{
  "arch": "convnext",
  "model": "image classifier",
  "dataset": "cartoon faces",
  "train_examples": 50862,
  "image_size": 40,
  "grayscale": true,
  "crop_scale_min": 1,
  "horizontal_flip": false,
  "cutout": 0.4,
  "targets": ["hair colour"],
  "num_classes": 12,
  "isotropic": true,
  "norm": "layernorm",
  "activation": "squared_relu",
  "mlp_ratio": 4,
  "inner_norm": false,
  "moe": "top_k",
  "num_experts": 32,
  "moe_every": 2,
  "expert_mlp_ratio": 0.5,
  "experts_per_token": 1,
  "shared_expert": false,
  "patch_size": [4, 4],
  "conv_stem": false,
  "layers": 8,
  "width": 384,
  "kernel_size": 5,
  "loss": "cross_entropy",
  "residual_init": "zero_last",
  "optimizer": "adamw",
  "lr": 0.00083,
  "beta1": 0.9,
  "beta2": 0.95,
  "eps": 1e-08,
  "grad_clip": 1.0,
  "steps": 29800,
  "batch_size": 256,
  "epochs": 150.0,
  "lr_schedule": "step",
  "warmup_steps": 1490,
  "weight_decay": 0.0
}
Rows from block 4 of a small image classifier, named by matrix and row number. Rows with one number belong to one neuron. Each number is 50 + 15 x the weight over its row's rms, rounded and kept within 0 to 99. All counts start at 0.
After each neuron's rows are labels from the 100 images, of 14848, where the neuron reaches its highest value: "strongest on" is what is common among them; "peak at" is the part of the image that holds the peak. Only what is clearly more common there than usual is listed. The data: cartoon faces. In brackets: how many of the 100.
# fc1: MLP up (model.blocks.4.mlp.fc1.weight, 1536x384), inputs 192-287
# fc2: MLP down (model.blocks.4.mlp.fc2.weight, 384x1536, transposed), outputs 192-287

fc1.178:38 52 38 35 45 24 30 49 49 64 37 53 43 39 67 26 32 43 40 66 54 66 52 42 50 42 74 37 48 54 43 49 49 80 46 50 71 35 44 45 71 63 70 49 47 77 78 54 38 50 71 35 28 22 70 42 40 70 55 34 57 09 67 65 09 49 39 78 53 43 50 51 38 78 46 73 52 41 22 78 59 87 61 65 52 51 62 38 32 41 35 71 50 57 47 36
fc2.178:63 58 36 62 69 51 37 60 74 49 46 42 61 28 58 60 42 62 44 19 43 42 58 52 47 50 28 85 41 57 48 83 64 45 47 52 59 52 80 53 52 58 53 58 57 53 54 51 52 53 91 54 30 66 58 60 53 31 25 56 40 31 54 46 51 65 50 37 42 68 52 35 30 57 40 50 89 28 70 51 45 33 48 46 51 50 55 44 36 28 69 71 50 67 63 28
strongest on: black hair (61); pink face (34)
peak at: centre (53)

fc1.107:27 32 36 21 37 55 54 45 71 67 46 65 40 44 29 20 64 62 40 60 47 54 66 62 66 20 51 58 40 58 42 54 48 43 31 55 29 64 64 26 52 50 57 31 63 71 50 60 54 72 38 75 34 64 58 50 29 51 46 54 39 28 33 52 58 57 59 39 43 43 61 31 53 51 75 43 53 39 57 41 51 77 24 84 32 42 60 24 65 21 56 57 38 26 42 57
fc2.107:61 42 62 50 32 44 51 42 39 60 76 48 62 89 52 65 36 70 25 52 53 33 38 51 35 47 35 25 50 37 51 39 52 66 64 59 25 79 23 63 63 62 54 34 52 49 47 59 40 47 54 42 84 67 83 56 25 73 49 56 49 13 45 70 42 42 40 38 41 40 52 39 55 39 57 70 43 74 49 25 49 49 49 42 68 52 40 48 44 28 64 76 83 44 66 66
strongest on: pink face (41); black hair (25)
peak at: bottom centre (37)

fc1.332:20 68 55 55 83 44 56 39 41 30 47 70 53 44 51 82 37 52 23 45 55 27 32 43 13 50 53 75 35 51 82 52 45 44 42 50 48 55 99 61 38 58 53 45 68 41 45 64 54 40 54 62 58 66 39 39 61 69 45 70 26 62 37 47 59 53 88 31 44 34 44 86 46 47 54 52 48 44 83 41 45 27 48 27 75 80 56 67 54 56 63 40 56 42 42 60
fc2.332:24 66 20 44 68 65 61 76 17 33 54 19 67 49 59 23 72 51 53 54 39 53 64 37 59 57 40 31 52 59 52 37 40 71 55 47 66 40 48 47 56 46 60 59 55 67 29 60 40 27 52 67 45 67 59 33 69 56 41 45 39 40 24 70 51 41 35 63 28 43 54 49 51 69 76 51 59 42 39 59 45 47 52 38 84 45 59 37 33 67 34 26 50 40 62 42
strongest on: white hair (52)
peak at: top right (47); top centre (29)

fc1.528:64 58 52 35 24 33 61 51 53 79 53 51 34 46 65 68 75 29 33 47 57 58 58 42 68 38 74 41 47 45 51 38 42 52 76 63 50 33 71 49 69 30 93 50 42 38 29 62 59 34 45 55 52 53 51 46 43 20 59 53 60 58 45 53 55 71 52 48 46 70 50 60 50 60 38 57 50 45 78 57 42 66 57 48 46 51 63 54 34 67 69 57 90 85 45 50
fc2.528:53 61 59 52 37 60 55 68 68 57 54 26 53 32 25 76 30 49 56 47 24 77 23 46 51 54 36 44 63 42 58 53 51 36 49 60 22 36 37 47 57 48 56 65 65 41 47 26 53 69 67 25 39 66 28 79 76 41 65 57 17 56 42 44 43 53 62 55 40 63 40 69 64 34 82 31 40 67 54 66 33 52 76 72 30 35 62 57 43 24 46 50 41 80 30 72
strongest on: white hair (55); black hair (28)
peak at: top centre (46)

fc1.114:52 54 32 86 32 50 50 41 38 38 46 58 39 71 49 30 63 40 54 59 76 47 64 60 61 42 74 29 68 43 53 69 58 63 67 37 41 38 78 71 50 26 34 48 44 75 41 17 50 67 45 46 52 20 50 45 27 32 71 75 57 63 47 62 53 64 43 53 49 24 39 45 56 44 69 60 49 56 52 41 67 38 74 55 59 52 66 50 55 79 37 60 31 60 43 23
fc2.114:54 58 22 52 36 47 10 34 76 02 46 24 52 49 41 55 42 46 57 48 48 47 67 72 56 49 45 34 34 73 36 43 43 43 43 34 53 49 47 76 63 46 44 41 55 30 52 45 46 28 57 54 34 53 56 40 37 29 58 46 16 73 48 56 62 75 66 53 66 41 68 41 43 39 36 42 29 59 34 51 56 63 45 27 67 41 43 42 48 47 64 48 43 44 38 35
strongest on: pink face (34); black hair (30)
peak at: centre (49); bottom right (26)

fc1.147:61 32 69 26 57 47 51 26 30 52 67 64 56 63 41 54 35 51 56 58 36 41 46 54 62 68 48 36 49 41 23 59 31 38 62 44 46 62 58 51 47 37 54 47 20 48 41 31 53 49 54 68 34 50 26 55 21 71 58 62 55 52 39 57 45 74 45 45 22 43 42 99 43 42 76 46 75 34 65 60 16 53 58 36 50 58 57 38 45 69 57 50 50 31 57 53
fc2.147:63 53 71 58 54 36 45 34 41 30 47 44 26 44 59 28 47 48 57 42 61 69 43 44 30 48 49 77 50 61 53 46 56 27 61 41 31 56 40 58 40 20 36 64 29 50 35 61 30 41 34 62 23 22 35 48 82 39 35 72 49 85 41 54 45 54 63 43 13 46 62 47 89 54 55 41 53 63 55 34 45 54 57 33 63 61 84 45 38 73 36 50 25 29 36 73
strongest on: white hair (93); curly hair (36)
peak at: top centre (65); top right (27)

fc1.479:51 86 46 28 49 46 57 36 72 52 34 16 44 62 66 70 51 50 37 52 45 29 35 45 44 76 70 59 57 52 39 18 59 56 58 35 45 61 75 62 49 60 48 33 72 58 55 62 53 59 28 58 38 72 38 62 17 40 47 68 35 50 43 52 51 42 34 26 38 67 45 44 23 49 43 49 59 51 40 44 36 59 54 60 39 42 30 53 15 31 47 51 34 47 28 28
fc2.479:54 64 57 58 37 54 66 39 42 59 45 44 50 32 33 22 40 73 47 52 51 25 32 45 31 51 28 60 37 18 64 65 43 35 42 19 62 56 46 28 66 48 50 36 41 37 69 62 57 26 25 65 43 52 78 65 37 37 29 69 24 61 52 44 57 65 16 57 29 46 54 58 58 43 67 32 60 46 60 56 77 61 41 43 52 50 64 67 42 32 52 58 44 49 32 47
strongest on: white hair (42); black hair (38)
peak at: top centre (32); top right (30)

fc1.55:44 62 39 51 57 57 85 53 41 69 60 59 54 76 64 71 68 71 37 59 64 28 46 43 63 48 42 86 50 77 46 50 59 28 64 35 60 61 55 39 56 82 47 43 60 40 35 28 67 36 17 55 48 45 51 14 30 45 43 64 37 60 61 56 32 58 76 41 41 44 44 63 46 70 40 18 73 30 62 79 46 49 40 53 28 62 67 41 45 51 59 83 40 25 36 44
fc2.55:59 48 57 58 40 41 63 56 67 57 80 79 33 27 51 42 47 65 43 55 33 46 50 53 52 43 21 63 68 83 53 49 34 50 49 46 66 51 35 36 52 42 76 58 62 44 63 56 39 59 50 51 43 44 57 54 63 56 29 62 58 48 47 73 70 41 42 48 37 29 61 62 32 50 97 35 44 43 52 28 63 55 47 19 41 34 72 21 73 58 36 41 57 63 68 64
strongest on: black hair (44); pink face (34); white hair (29)
peak at: top right (26)

fc1.36:64 54 27 63 72 57 51 59 62 56 48 44 55 74 35 36 57 40 59 59 60 30 34 60 58 51 51 50 46 63 86 20 57 74 59 50 75 42 84 49 45 46 34 36 57 63 50 31 44 37 64 35 77 44 51 65 42 74 57 36 48 43 34 68 80 47 41 58 23 59 59 41 67 65 40 44 52 55 56 52 37 57 68 47 49 78 77 63 39 60 65 35 57 40 29 65
fc2.36:45 57 72 42 45 57 38 49 56 11 54 62 38 64 45 56 39 57 49 51 55 52 73 81 49 48 77 57 47 66 70 31 49 63 60 32 64 28 53 71 76 78 38 43 51 37 38 54 56 33 70 38 37 46 50 30 52 53 30 59 83 17 00 44 48 68 39 55 72 44 69 74 40 46 75 35 44 56 35 49 35 42 56 52 33 38 44 45 31 50 44 56 44 69 42 45
strongest on: pink face (37); white hair (27); black hair (26)
peak at: centre (56)

fc1.68:55 61 75 57 64 41 25 41 45 66 55 41 74 16 33 71 66 48 46 50 58 60 46 40 30 81 62 59 58 58 59 55 39 47 77 82 85 44 46 66 52 41 64 52 32 60 58 41 53 37 30 60 36 56 47 67 73 68 39 64 22 63 74 76 77 29 70 44 56 49 52 62 50 25 56 54 52 44 42 63 28 47 32 42 73 63 49 48 58 38 70 74 59 55 19 34
fc2.68:72 67 42 68 65 79 50 54 59 83 53 15 58 69 52 51 69 63 46 46 49 42 37 47 41 34 58 36 33 84 66 44 77 62 76 37 62 42 52 39 36 60 34 67 56 26 63 60 67 69 59 36 41 41 58 51 41 67 57 61 68 52 35 32 49 64 61 59 51 35 71 31 61 74 35 35 41 60 64 49 40 66 38 56 35 37 38 64 56 43 74 47 51 40 50 65
strongest on: pink face (46); sunglasses (37); black hair (36); hair colour: white (27)
peak at: centre (65)

fc1.633:49 42 36 23 09 47 83 69 57 36 56 64 79 55 70 48 77 55 47 50 69 36 68 39 55 42 53 66 43 49 50 49 56 37 65 60 50 40 25 63 56 64 23 40 55 66 38 58 74 49 60 55 41 31 72 60 19 60 55 53 54 51 35 79 73 47 48 68 38 57 72 61 58 37 69 69 47 62 33 63 41 68 52 56 41 30 93 71 46 58 67 41 31 57 47 44
fc2.633:70 43 60 74 71 74 54 40 52 47 54 56 51 76 13 51 33 73 59 16 40 45 33 39 55 50 40 42 61 25 07 28 58 48 52 48 56 67 41 16 33 72 44 44 38 49 78 44 64 79 41 67 63 39 49 55 64 35 99 51 62 66 39 28 55 49 60 52 41 59 23 62 74 57 22 48 59 51 30 32 58 41 13 47 55 61 58 59 51 58 74 35 30 58 55 45
strongest on: black hair (37); white hair (31)
peak at: top centre (43)

fc1.414:40 49 43 26 61 44 49 35 50 59 56 57 56 48 49 32 58 64 39 46 39 83 64 53 71 68 26 53 60 39 56 70 39 56 33 50 49 33 30 34 33 60 29 42 43 65 32 19 56 61 44 45 35 43 58 19 21 33 42 28 49 52 23 55 54 43 41 61 51 45 76 54 55 54 32 77 55 40 30 50 38 65 53 62 36 60 59 62 67 13 53 49 40 72 42 42
fc2.414:24 31 60 75 30 54 79 64 44 46 63 44 50 47 47 36 39 92 48 88 79 52 63 44 69 41 52 38 46 45 39 49 21 47 69 73 88 33 39 43 44 24 72 42 48 42 75 53 48 43 41 50 44 49 59 32 54 31 34 67 58 44 40 51 53 52 28 69 40 48 69 53 42 66 19 55 56 52 62 50 57 43 82 40 45 45 20 31 63 59 45 44 40 61 53 30
strongest on: pink face (43); white hair (27)
peak at: top centre (57)

fc1.389:40 36 42 54 32 74 55 55 36 40 52 57 48 46 46 53 37 45 38 58 75 50 31 62 57 25 58 68 43 56 50 43 51 43 66 32 37 67 59 48 73 62 52 52 52 65 47 60 56 54 45 62 44 32 56 65 32 68 59 46 62 43 87 61 66 24 70 86 35 31 44 59 38 65 62 55 72 54 52 63 25 34 79 48 31 44 73 55 46 60 39 73 35 37 52 30
fc2.389:51 47 46 54 45 33 69 49 49 35 27 18 43 68 40 66 39 52 57 75 50 53 60 52 42 36 52 44 62 72 49 57 46 40 40 67 59 60 73 51 74 47 37 55 55 66 65 65 34 48 61 59 58 56 56 38 34 34 46 61 23 27 49 32 59 59 41 46 52 40 60 67 34 32 66 39 49 59 73 20 60 39 25 53 26 52 50 54 58 31 55 32 53 61 48 47
strongest on: pink face (40); white hair (37); black hair (31)
peak at: top centre (38); centre (37)